Weights of a small audio frame classifier.
Model: 4.35M parameters, waveform 16khz input, arch tc_resnet, norm groupnorm, activation gelu, depths [2, 4, 2], widths [192, 192, 192].
Data: trained on drum patterns on synthesised drum kits, 106.2 epochs.
Rows from block 4 of a small audio frame classifier, named by matrix and row number. Rows with one number belong to one channel. Each number is 128 + 24 x the weight over its row's rms, rounded and kept within 0 to 255. All counts start at 0.
After each channel's rows are labels from the 100 clips, of 14848, where the channel reaches its highest value: "responds to" is what is common among them. Only what is clearly more common there than usual is listed. The data: drum patterns on synthesised drum kits. In brackets: how many of the 100, against the usual share in percent.
# convs0: first width-7 conv (model.blocks.4.convs.0.weight, 192x192x7, standardized in use, each kernel summed), inputs 0-95
# convs1: second width-7 conv (model.blocks.4.convs.1.weight, 192x192x7, standardized in use, transposed, each kernel summed), outputs 0-95

convs0.165 [116 111 139  92 115 144 143 156 161 144 126  95 166  99 100 149 103 129 121 127 145 111 142 109 131 128 126 102 122 151 135 150 131 153 153 187 147 141 145 161 129 171 119 129 126 195 135 175 135 146 134 146 127 117 138 117 161 121  99 138 139 127 125 154 134 133 133 144 132 116 103 128 131 169 140 148 136 156 122 131 114 196 122 171 120 102 119 124 136 126 116  48 117 139 107 133]
convs1.165 [ 97 147 129  84 110 108 119 160  94 122  74 145 108 140 152 149 141 120 112 211 120 110 132 100  95 102 158 150  97 139 175 109  79 117 138 133 122 116 114 137 134  97 110  82 121 115 141  77 146 113 131 143 145 117 129 117  98 120 105 151 127  88 159 159 159 139 126 110 119 158 143 132 135 132 141 123 127 125 109 146 144 123 140 132 128  89  70 123 141 111  93 124  97 131 127 117]
responds to: shaker (62 vs 29.9); muffled (low-pass) (29 vs 12.3); one drop (27 vs 8.7)

convs0.137 [131 138 152 123 132 100 146 117 148 129 125 140  93 135 204 121 126 181 154 126 126 139 129 166 126 149 108 152 120 141 117 139 130  80  79  70 137 119 155 155 126 161 110 147 141  79 127 144 107 116 114 142 125 156 131 110 113 119 134  96 138 126 102 118 116 152 125 127  95 101 157 121 151 139 128 116 133 116 148 145 144  82 150 139 141  88 127 127 152 124 127 149 136 127  98 149]
convs1.137 [102 179 156 146 147 131 124 155 129 111 125 100 168 125  95 127 103 120 152 119 124 161 112 130 134 114 142  95 122 184 112 125 151 127 127 127 150 124 111 154 140 189 120 102 127 130  95 108 108  85 110  92 174 133 132 100 140 132 136 101  97 126 104 152 148 113 147 128  63 119 131 127 170 122 161 129 139 112 163 138 109  84 153 149 155 156 134 169 155 126 123 142 107  94 101 102]
responds to: shaker (72 vs 29.9); rimshot (63 vs 24.6)

convs0.61 [146 125 132 130 146 128 117 128 111 158 123 126  95 126  82 126 120 151 160 119 133 137 156 117 123 121 123 111 101 105 156  96 123 105 146 113 154 139 122 184 112 132 135 145 149 182 144 123 153 110 129 128 122 147 141 151 116 124 127 165 108 128 115  95 124  95 103  86 136 104  98  93  96 167 135  99 148  90  95 125 113 126 125  98 141 172 112 144 106 133 118 111 168 129 162 139]
convs1.61 [109 166 114 107 158  83 137  90  88 148 164 121 142 158 108 151 130 136 117 169 167 117 110 134 140 177  95 113 122  89 147 133 153  92 128 157 135 157 137 125  80 134 144  86 123 146 107  92 120 157 150 148  79 157 114 147 136 139 150  96 136 121 143  91 113 110 119  92 150 102 152 121 191 127 134 107 141 157 151 135 142 125 160 145 138 137  82 122 131  89 141 132 147 144 147 136]
responds to: cowbell (42 vs 13.5)

convs0.99 [123  95 131 128 120 132 123 140 149  94 121 139 103 137 118 148 148 162 146 122 155 135  93 137 184 101 170 112 132 175 113 161 132 136 105 132 119 134 114 112  58 137 127 119  97 130 145 161 140 138 132 117 110 132  89 108 117 109 145 144 140 131 143 163 127 145 137 140 130 103 134 146 148 134  87 152 129 100  87  91 127 100  91 124 111 127 124 125 143 165 142 163 139 120 114 119]
convs1.99 [121 119 123 119 148 131 138 138 104 100  86 124 166 122 109 117  99 121 120 126 104 119 124 135 100 153  98 169 155 133 117 104 131 112 160 107 115 133 103  95 128 108 113 123 113 134 128 134 138 135  81  96 104 126 108 132 115 134 141  80  95 132 123 157 127 121 114 140 110 119 121 109 120 146 143 130  62 131  99 130 144 103 107 136 125 160  90  94 106 145 139  89 178 106 141 104]
responds to: cowbell (46 vs 13.5); tempo: 90 to 100 bpm (40 vs 10.2); tempo: 80 to 90 bpm (30 vs 9.9)

convs0.163 [ 95 133 131 152  94 105  95 152 117  93 133 140 139 103 104 192 133 175 145 131 140 146 137 134 162 111 187 156 127 136 133 120 128 111 135 142 134 144 155 149 153 182 147 113 143 201 151 129 174 132 131 124 113 109 141 105 129  65 135 122 125 122 116 136 100 184  87 111 135 101 138 139 174 160 133 162 121 104 132 155 173 119 100 131 100 178 102 112 131 113 132 100 118 140 100 118]
convs1.163 [129 134 124 117 129 129 132 134 129 142 136 109 123 132 124 133 113 154 140 146 127 123 145 140 113 137 110  80 128 106 136 122  82 134 137 112 162 158 136 139 121 159 127 165 116 116 187 162 138 125 103  75 103 102 126 178 172 111 145 143 121 119 124 126 123 152 124 108 160 123 100 142 145 149 134  81 145 150 131 146 160 149 118 142 117  95 153 129 157 136 120 166 159 158  93 142]
responds to: shaker (97 vs 29.9); waltz (27 vs 8.7)

convs0.39 [147 109 136 137 122 105 143 115 111 121 118 112 137  88 122 137 170 117 152 123 123 166 119 117 125 129 110  88 131 141 111 139 137 110 129 102 123 133 112 131 140 173 111 130 178 227 134 120 123 130 157 120 106 119  96 110 147 141 126 106 128 144 166 135 137 133 133 146 129 103 106 127 117 165 111  86 140 149 114  79 141 146 166 106 137 124 132 122 119 133 137 124 137 129 119  97]
convs1.39 [148  98 160 120 125 121 136 147 161 142 139 122 106 125 110 152 157 144 151 220 147 145 119 123  94 103 133  83 157 138 160  93 147 119 114 102 146 150 136 158 136 133 134 222 137 116 190 142 154  96 144 182 107 139 134 122 113 140 122 127 114 138 147 123 117 106 123 158 144 168 128 116 151 111 101  95 137 120 111 124 125 106 138 120 134 141 142 154 169 112 109 145 132 109 157 187]
responds to: shaker (95 vs 29.9)

convs0.25 [120  88 121 155 138 120 128 114 137 116  73 119 112 144  99 148 122 138 109 143 156 197 159 144 124 108 129 111 118 151 127 110 150 136 116  96 151 133 143 106 129 134 138 145 102 133 139 109 119 119 129 134 139 145 156  75 185  85  83 165 149 123 152 136 139 142 132 127 167 123 152 128 105 133 160 155 132 145 167  88  99 137  86 120 142  93 144  90 161 123 175 161 154  85  76 117]
convs1.25 [140 139  94 108 127 155 141 166 112  92 130 168 117 155 125 117  98 143 135 177 163 136 129 152 117 148 116  78 120 121 129 104  99 127 103 170 155 118 135 122 166 104 118 127 121 107 131 113  98 133  29 168 125 137 147 128 151 172 104 138 146 139 129 119  91 136 150 112 153 119 123 123 142 125 125 145 163 132 147 117 151 129  91 132 115 131 146 141 117 130 143 115  79 105 128 141]
responds to: shaker (84 vs 29.9); clap (58 vs 25.1); tempo: 70 to 80 bpm (27 vs 10.1)